Rows from block 6, named by matrix and row number. Rows with one number belong to one neuron. Each number is 50 + 10 x the weight over its row's rms, rounded and kept within 0 to 99. All counts start at 0. After the name is the row's rms in percent of the matrix's.
# fc1: MLP up (model.blocks.6.mlp.fc1.weight, 384x96), inputs 0-47
# fc2: MLP down (model.blocks.6.mlp.fc2.weight, 96x384, transposed), outputs 0-47
fc1.106 099:60 62 43 47 55 47 60 38 52 51 49 49 43 34 59 47 33 39 57 38 49 47 38 28 53 28 41 62 38 46 43 52 40 55 44 58 55 46 59 47 51 63 26 61 62 61 38 39
fc1.107 103:55 59 63 52 34 38 52 44 65 40 57 49 66 45 29 47 42 54 71 59 67 56 44 42 57 62 50 42 65 12 40 33 41 65 54 55 44 51 50 44 55 43 63 31 53 52 58 43
fc1.108 090:63 69 57 46 64 43 56 67 40 46 53 67 56 36 42 68 46 58 50 42 64 48 48 55 40 68 64 66 54 46 60 56 43 54 57 60 47 62 42 24 49 56 58 37 43 47 49 49
fc1.109 073:40 55 55 61 36 46 63 57 62 70 54 59 57 38 34 45 50 46 52 38 37 57 51 57 39 48 48 45 56 63 65 45 54 58 62 48 57 47 42 52 50 58 61 44 49 53 59 57
fc1.110 100:49 58 35 37 62 40 40 31 44 69 61 36 59 49 49 32 50 51 57 30 27 37 56 39 56 59 48 36 38 54 45 46 57 63 44 41 56 40 50 52 53 65 38 63 51 60 51 40
fc1.111 081:63 52 52 45 47 61 61 58 48 47 30 36 73 31 40 50 40 48 35 40 55 58 58 40 60 51 51 66 60 55 56 46 48 56 28 46 41 56 48 49 63 54 47 60 59 49 63 58
fc1.112 109:58 44 38 52 55 41 44 58 45 36 48 48 61 52 55 41 65 47 53 42 38 56 45 44 42 40 73 56 60 39 29 41 62 79 30 63 75 67 58 64 53 54 46 46 44 55 54 36
fc1.113 096:36 38 62 40 63 50 54 44 40 33 54 68 60 39 55 64 52 46 29 32 48 51 50 37 47 39 41 56 54 48 32 63 27 64 48 52 54 46 43 46 73 68 48 57 57 39 55 42
fc1.114 095:66 57 37 50 56 70 50 54 51 43 48 44 46 46 60 45 60 51 35 34 41 47 68 48 53 40 44 59 46 59 49 47 37 41 61 52 73 42 50 40 49 52 38 43 54 61 43 24
fc1.115 099:57 32 41 65 45 64 42 57 66 63 42 52 62 54 43 58 47 37 42 60 56 50 41 54 44 58 63 39 65 41 44 60 56 52 48 68 52 63 70 52 58 44 45 66 47 51 54 61
fc1.116 116:54 53 30 25 53 52 47 50 45 58 48 47 35 39 49 49 34 40 50 55 52 61 49 22 68 48 56 44 48 60 45 55 57 40 72 35 47 51 65 36 54 47 46 42 64 60 59 53
fc1.117 104:59 47 54 63 46 45 61 31 50 65 43 39 52 66 57 32 53 53 57 50 40 42 71 51 60 46 47 59 49 50 51 54 59 42 55 55 40 59 67 49 67 54 41 46 54 50 41 53
fc1.118 095:54 62 48 56 53 58 57 47 47 53 48 39 55 64 55 51 51 45 36 48 39 44 41 39 54 46 41 66 44 49 46 56 50 52 58 60 52 44 43 42 54 39 14 39 40 56 65 67
fc1.119 096:70 49 46 48 42 44 35 44 56 44 39 30 47 65 26 35 42 33 52 53 45 35 49 36 48 40 60 49 48 64 43 49 44 62 55 51 49 64 48 61 53 63 39 41 70 50 54 43
fc1.120 112:64 51 25 61 68 66 54 56 46 62 32 65 39 39 57 56 65 54 45 35 29 57 60 67 56 48 52 60 54 50 52 31 41 46 65 48 47 47 56 54 47 51 48 45 59 40 47 35
fc1.121 100:44 46 42 51 55 64 54 58 51 60 57 40 51 38 49 72 52 47 52 61 50 44 58 58 59 49 51 47 44 70 41 50 36 26 29 47 38 46 36 38 51 41 51 47 45 41 47 51
fc1.122 110:40 45 38 85 50 35 34 41 61 38 72 51 49 60 48 38 54 53 37 49 31 49 49 50 53 40 41 57 47 37 58 48 42 41 48 69 56 51 57 54 58 54 54 50 59 41 50 44
fc1.123 083:45 45 37 64 71 55 48 48 61 51 46 44 51 57 65 57 56 56 62 69 46 48 49 64 55 42 44 67 55 54 38 46 30 49 49 44 34 45 59 52 40 64 60 64 36 25 65 53
fc1.124 088:53 49 33 48 71 57 63 24 64 49 55 49 65 39 42 54 45 25 52 46 38 54 42 44 54 47 31 53 46 15 48 46 50 52 55 51 51 53 47 52 45 44 30 70 56 58 65 41
fc1.125 096:55 54 50 59 44 50 61 29 54 56 54 44 45 37 47 41 58 59 49 34 55 50 64 57 51 39 47 47 35 46 44 51 51 45 55 67 40 37 47 53 57 52 50 52 59 53 39 51
fc1.126 086:54 46 37 63 67 58 50 49 47 33 46 53 58 70 32 53 49 56 48 56 51 48 45 52 41 30 48 57 39 26 34 43 38 44 48 43 52 37 51 77 34 47 62 50 59 53 50 54
fc1.127 111:52 73 53 52 34 46 58 44 47 46 44 50 64 39 46 46 53 68 56 34 54 51 44 29 51 35 49 57 52 54 45 58 33 63 40 60 62 40 47 50 48 36 60 46 62 53 36 56
fc1.128 104:48 36 38 53 55 60 58 50 62 54 39 56 54 42 49 37 31 32 47 46 59 43 51 36 57 53 65 31 41 73 30 63 52 64 47 46 32 67 76 52 62 57 47 46 53 50 54 49
fc1.129 103:50 62 34 43 51 45 70 49 48 40 39 61 44 43 29 50 54 41 42 43 47 51 40 43 42 43 40 36 47 43 46 57 50 37 57 37 39 73 44 56 40 80 54 40 52 48 48 52
fc1.130 095:62 48 52 51 47 37 59 22 57 59 67 46 59 36 57 46 53 61 41 45 64 55 65 63 41 42 47 54 42 55 39 52 62 43 64 56 57 46 52 51 58 55 58 45 54 54 54 55
fc1.131 103:63 44 58 35 53 49 41 39 55 46 51 53 43 32 29 46 38 47 44 54 49 56 65 58 67 45 53 65 50 58 63 70 42 40 56 50 48 43 72 45 43 41 44 67 41 59 54 31
fc1.132 090:42 53 27 52 56 60 52 54 82 44 58 47 60 46 46 56 51 53 60 57 40 30 64 45 47 39 56 55 35 36 58 54 36 47 72 63 31 52 52 42 49 44 52 52 32 52 47 45
fc1.133 093:50 58 34 40 62 51 55 50 56 47 44 59 51 49 38 46 54 52 61 45 40 43 44 16 68 40 48 59 45 58 61 38 55 43 67 53 36 39 45 53 52 51 58 48 38 63 66 57
fc1.134 084:42 42 42 60 51 54 75 39 59 23 55 52 43 55 48 49 45 45 52 47 43 63 74 58 52 44 55 48 44 59 45 55 48 45 52 62 35 36 38 49 50 50 66 65 73 47 50 43
fc1.135 110:31 51 42 73 52 41 56 59 55 44 57 58 42 53 46 54 41 39 49 40 50 46 67 74 45 62 49 58 64 60 40 36 35 56 58 30 41 42 61 52 36 65 56 56 46 43 58 49
fc1.136 092:61 44 42 57 40 47 56 41 58 55 36 47 51 53 43 61 48 51 65 50 61 35 59 54 60 53 51 51 55 52 53 58 34 37 49 44 39 47 50 38 66 56 57 57 33 40 55 39
fc1.137 099:61 53 67 49 58 31 63 59 65 57 65 67 42 69 42 56 43 54 51 53 58 41 53 65 68 47 35 64 49 45 57 51 55 52 49 57 65 49 51 53 37 71 55 61 50 74 61 27
fc1.138 101:49 39 69 44 57 55 65 66 55 64 45 38 64 46 50 39 46 57 44 50 45 44 51 63 45 45 29 63 57 63 37 41 54 36 66 36 53 42 63 56 41 45 67 58 59 37 50 46
fc2.106 120:58 52 56 59 52 60 56 62 52 54 57 55 55 47 49 45 55 45 57 48 58 56 47 44 53 45 51 56 48 50 52 55 49 53 58 54 51 59 62 48 60 49 54 49 55 53 53 52
fc2.107 104:57 53 56 46 37 53 44 49 67 62 46 42 36 43 34 60 53 35 52 40 51 36 46 46 43 54 55 45 42 40 49 63 46 47 48 70 54 65 40 54 54 74 58 46 56 61 40 21
fc2.108 092:44 55 58 45 68 45 63 60 38 72 50 66 41 54 41 69 64 50 51 35 47 45 56 56 39 58 55 41 53 29 48 56 58 45 55 50 66 54 55 49 55 45 53 43 46 61 40 66
fc2.109 081:52 41 56 47 41 39 32 43 40 54 59 44 44 45 52 49 60 61 45 52 59 54 44 37 53 65 52 59 54 45 62 47 50 59 47 64 33 61 60 54 42 67 53 63 62 40 59 44
fc2.110 118:48 54 41 51 45 59 52 43 48 38 33 46 39 55 51 41 47 38 41 52 68 50 49 46 44 49 47 40 64 64 71 46 47 39 43 40 52 42 39 41 29 42 54 46 68 51 65 59
fc2.111 072:47 71 52 45 56 52 34 51 46 38 51 63 68 57 50 47 57 47 59 46 58 49 62 56 52 46 53 30 58 49 38 51 48 54 48 50 55 47 55 71 28 48 46 51 45 40 46 55
fc2.112 096:49 44 59 65 42 48 39 29 56 59 43 44 49 50 41 26 54 65 43 57 35 59 42 49 27 52 57 58 39 56 63 43 64 65 56 44 62 63 37 52 54 69 40 60 41 57 43 48
fc2.113 092:66 54 48 55 55 39 54 62 39 47 54 72 63 50 52 57 65 48 47 64 36 64 44 53 61 58 53 48 59 34 61 51 39 62 48 46 56 55 53 60 47 49 46 51 46 47 38 62
fc2.114 070:45 57 63 53 49 63 50 40 60 48 53 63 28 42 47 41 57 37 62 49 42 37 46 57 59 41 51 44 44 57 51 50 40 53 56 59 55 49 53 60 35 58 51 51 59 61 44 55
fc2.115 093:36 44 70 33 42 42 62 39 51 51 52 65 52 45 38 57 50 57 46 62 23 51 48 44 52 41 53 43 59 39 46 25 44 54 63 58 45 48 64 59 43 58 53 60 50 52 49 37
fc2.116 127:53 59 44 55 54 50 57 48 47 51 49 44 43 42 46 42 61 48 40 47 45 47 45 43 47 40 53 40 44 54 58 55 50 45 50 48 53 46 53 53 51 63 57 50 45 49 55 54
fc2.117 096:47 46 59 59 40 38 49 48 68 48 49 48 48 61 58 61 74 39 57 56 43 47 45 24 59 57 41 47 50 43 39 49 50 48 50 50 55 50 48 46 57 62 70 61 48 54 37 48
fc2.118 080:46 41 59 55 62 49 63 47 44 50 47 46 46 40 50 60 47 27 56 41 44 39 55 57 54 63 41 50 52 54 59 55 41 46 56 55 53 40 45 45 40 60 49 56 33 63 56 43
fc2.119 077:65 57 53 64 59 50 61 55 50 48 38 48 47 59 51 37 50 35 43 46 30 76 65 51 53 55 44 55 43 59 74 38 47 61 59 57 55 42 57 41 45 48 42 67 56 50 40 47
fc2.120 110:50 57 37 32 50 40 56 49 48 37 52 73 50 47 66 45 60 41 57 39 43 51 64 55 63 41 44 53 68 58 49 44 50 45 33 43 49 44 38 61 53 46 48 51 60 53 52 65
fc2.121 099:55 46 60 44 44 42 49 24 37 49 49 51 39 63 61 38 62 44 40 56 51 54 41 71 43 31 51 55 58 53 50 52 41 47 41 54 49 56 55 62 59 52 61 58 41 33 52 67
fc2.122 110:60 51 56 55 48 62 48 53 59 44 45 58 41 61 63 43 68 41 57 53 55 51 36 34 45 64 55 53 49 24 56 43 44 44 55 52 61 50 42 71 64 68 64 38 51 65 30 59
fc2.123 072:54 56 38 51 64 63 53 44 41 67 63 51 44 36 45 50 60 49 45 58 40 49 46 43 69 58 63 43 57 56 52 49 58 44 44 51 57 62 39 52 51 39 63 30 50 44 65 43
fc2.124 065:45 24 52 60 61 65 58 60 49 44 46 51 60 60 30 39 50 55 56 52 56 47 33 43 57 61 56 51 64 38 64 67 29 50 55 26 29 52 51 62 45 62 43 43 42 35 44 43
fc2.125 092:53 61 59 46 43 48 68 53 78 55 48 44 50 59 62 59 76 49 64 53 50 47 58 45 63 51 38 46 54 38 40 35 45 47 43 45 59 53 52 55 43 51 59 53 48 48 41 56
fc2.126 093:45 41 58 42 37 66 44 45 40 56 59 31 51 37 35 50 54 51 40 66 48 26 34 52 60 55 38 38 39 31 54 53 53 58 58 40 62 48 33 65 48 52 56 45 45 44 38 62
fc2.127 131:55 56 54 53 49 50 63 42 57 43 30 47 51 54 44 38 70 47 57 57 53 36 57 39 50 60 47 56 45 55 52 53 49 39 43 48 55 44 58 50 42 58 53 55 66 39 38 55
fc2.128 103:40 48 46 46 49 57 50 52 48 58 60 53 42 62 37 45 58 44 44 57 48 48 58 51 47 53 47 35 39 56 66 44 47 64 47 53 63 44 49 55 39 60 55 56 57 58 52 55
fc2.129 109:41 53 29 38 47 43 44 54 57 38 47 43 56 44 38 57 53 59 52 45 48 55 61 62 57 54 46 55 46 55 56 45 48 57 54 39 42 52 52 44 38 62 51 48 46 48 43 49
fc2.130 099:51 66 41 41 37 50 55 59 85 52 56 46 38 64 50 53 69 60 63 46 49 55 55 44 57 60 45 56 41 32 47 43 55 43 41 42 52 48 49 50 44 64 64 54 49 51 43 60
fc2.131 109:47 49 58 64 60 47 55 45 70 56 63 58 52 47 40 38 43 51 48 65 38 57 46 45 27 50 46 54 35 38 63 67 49 35 58 57 40 48 36 45 59 62 59 57 51 61 51 67
fc2.132 105:57 60 40 72 51 39 35 41 51 45 56 63 50 42 27 29 52 49 54 49 53 44 60 53 45 42 52 49 50 55 56 56 48 52 49 49 59 54 36 53 57 50 63 42 59 44 61 52
fc2.133 087:44 58 39 54 46 53 43 38 49 52 61 42 61 53 51 32 54 58 40 52 52 39 40 64 66 41 39 39 44 60 64 53 31 59 44 52 70 55 45 54 50 55 51 43 50 53 56 60
fc2.134 083:61 56 47 47 48 42 31 35 41 38 54 53 74 40 48 58 44 51 42 44 49 63 41 47 48 52 55 59 51 39 52 30 43 64 62 47 48 38 40 55 56 56 56 45 48 50 51 66
fc2.135 121:60 37 48 56 51 31 58 45 59 55 55 31 55 45 45 51 68 49 38 52 40 45 49 44 46 50 54 46 50 54 45 48 69 22 63 52 56 42 39 35 48 45 60 57 43 46 65 64
fc2.136 106:53 40 49 26 51 58 58 53 61 52 58 48 46 57 28 49 52 58 36 50 60 66 64 49 41 62 42 56 59 55 50 55 39 69 37 43 44 37 58 52 59 43 52 49 41 56 60 55
fc2.137 097:44 32 49 60 58 40 61 47 44 63 61 50 44 30 60 55 58 29 52 55 57 50 53 61 43 63 53 44 47 60 51 52 66 50 75 46 43 44 53 50 50 52 56 50 59 59 60 54
fc2.138 094:61 50 68 41 71 48 56 48 29 58 56 50 45 69 43 63 65 48 45 59 62 56 44 52 57 50 43 40 55 53 58 71 66 59 54 38 58 62 48 58 40 39 58 49 51 51 54 62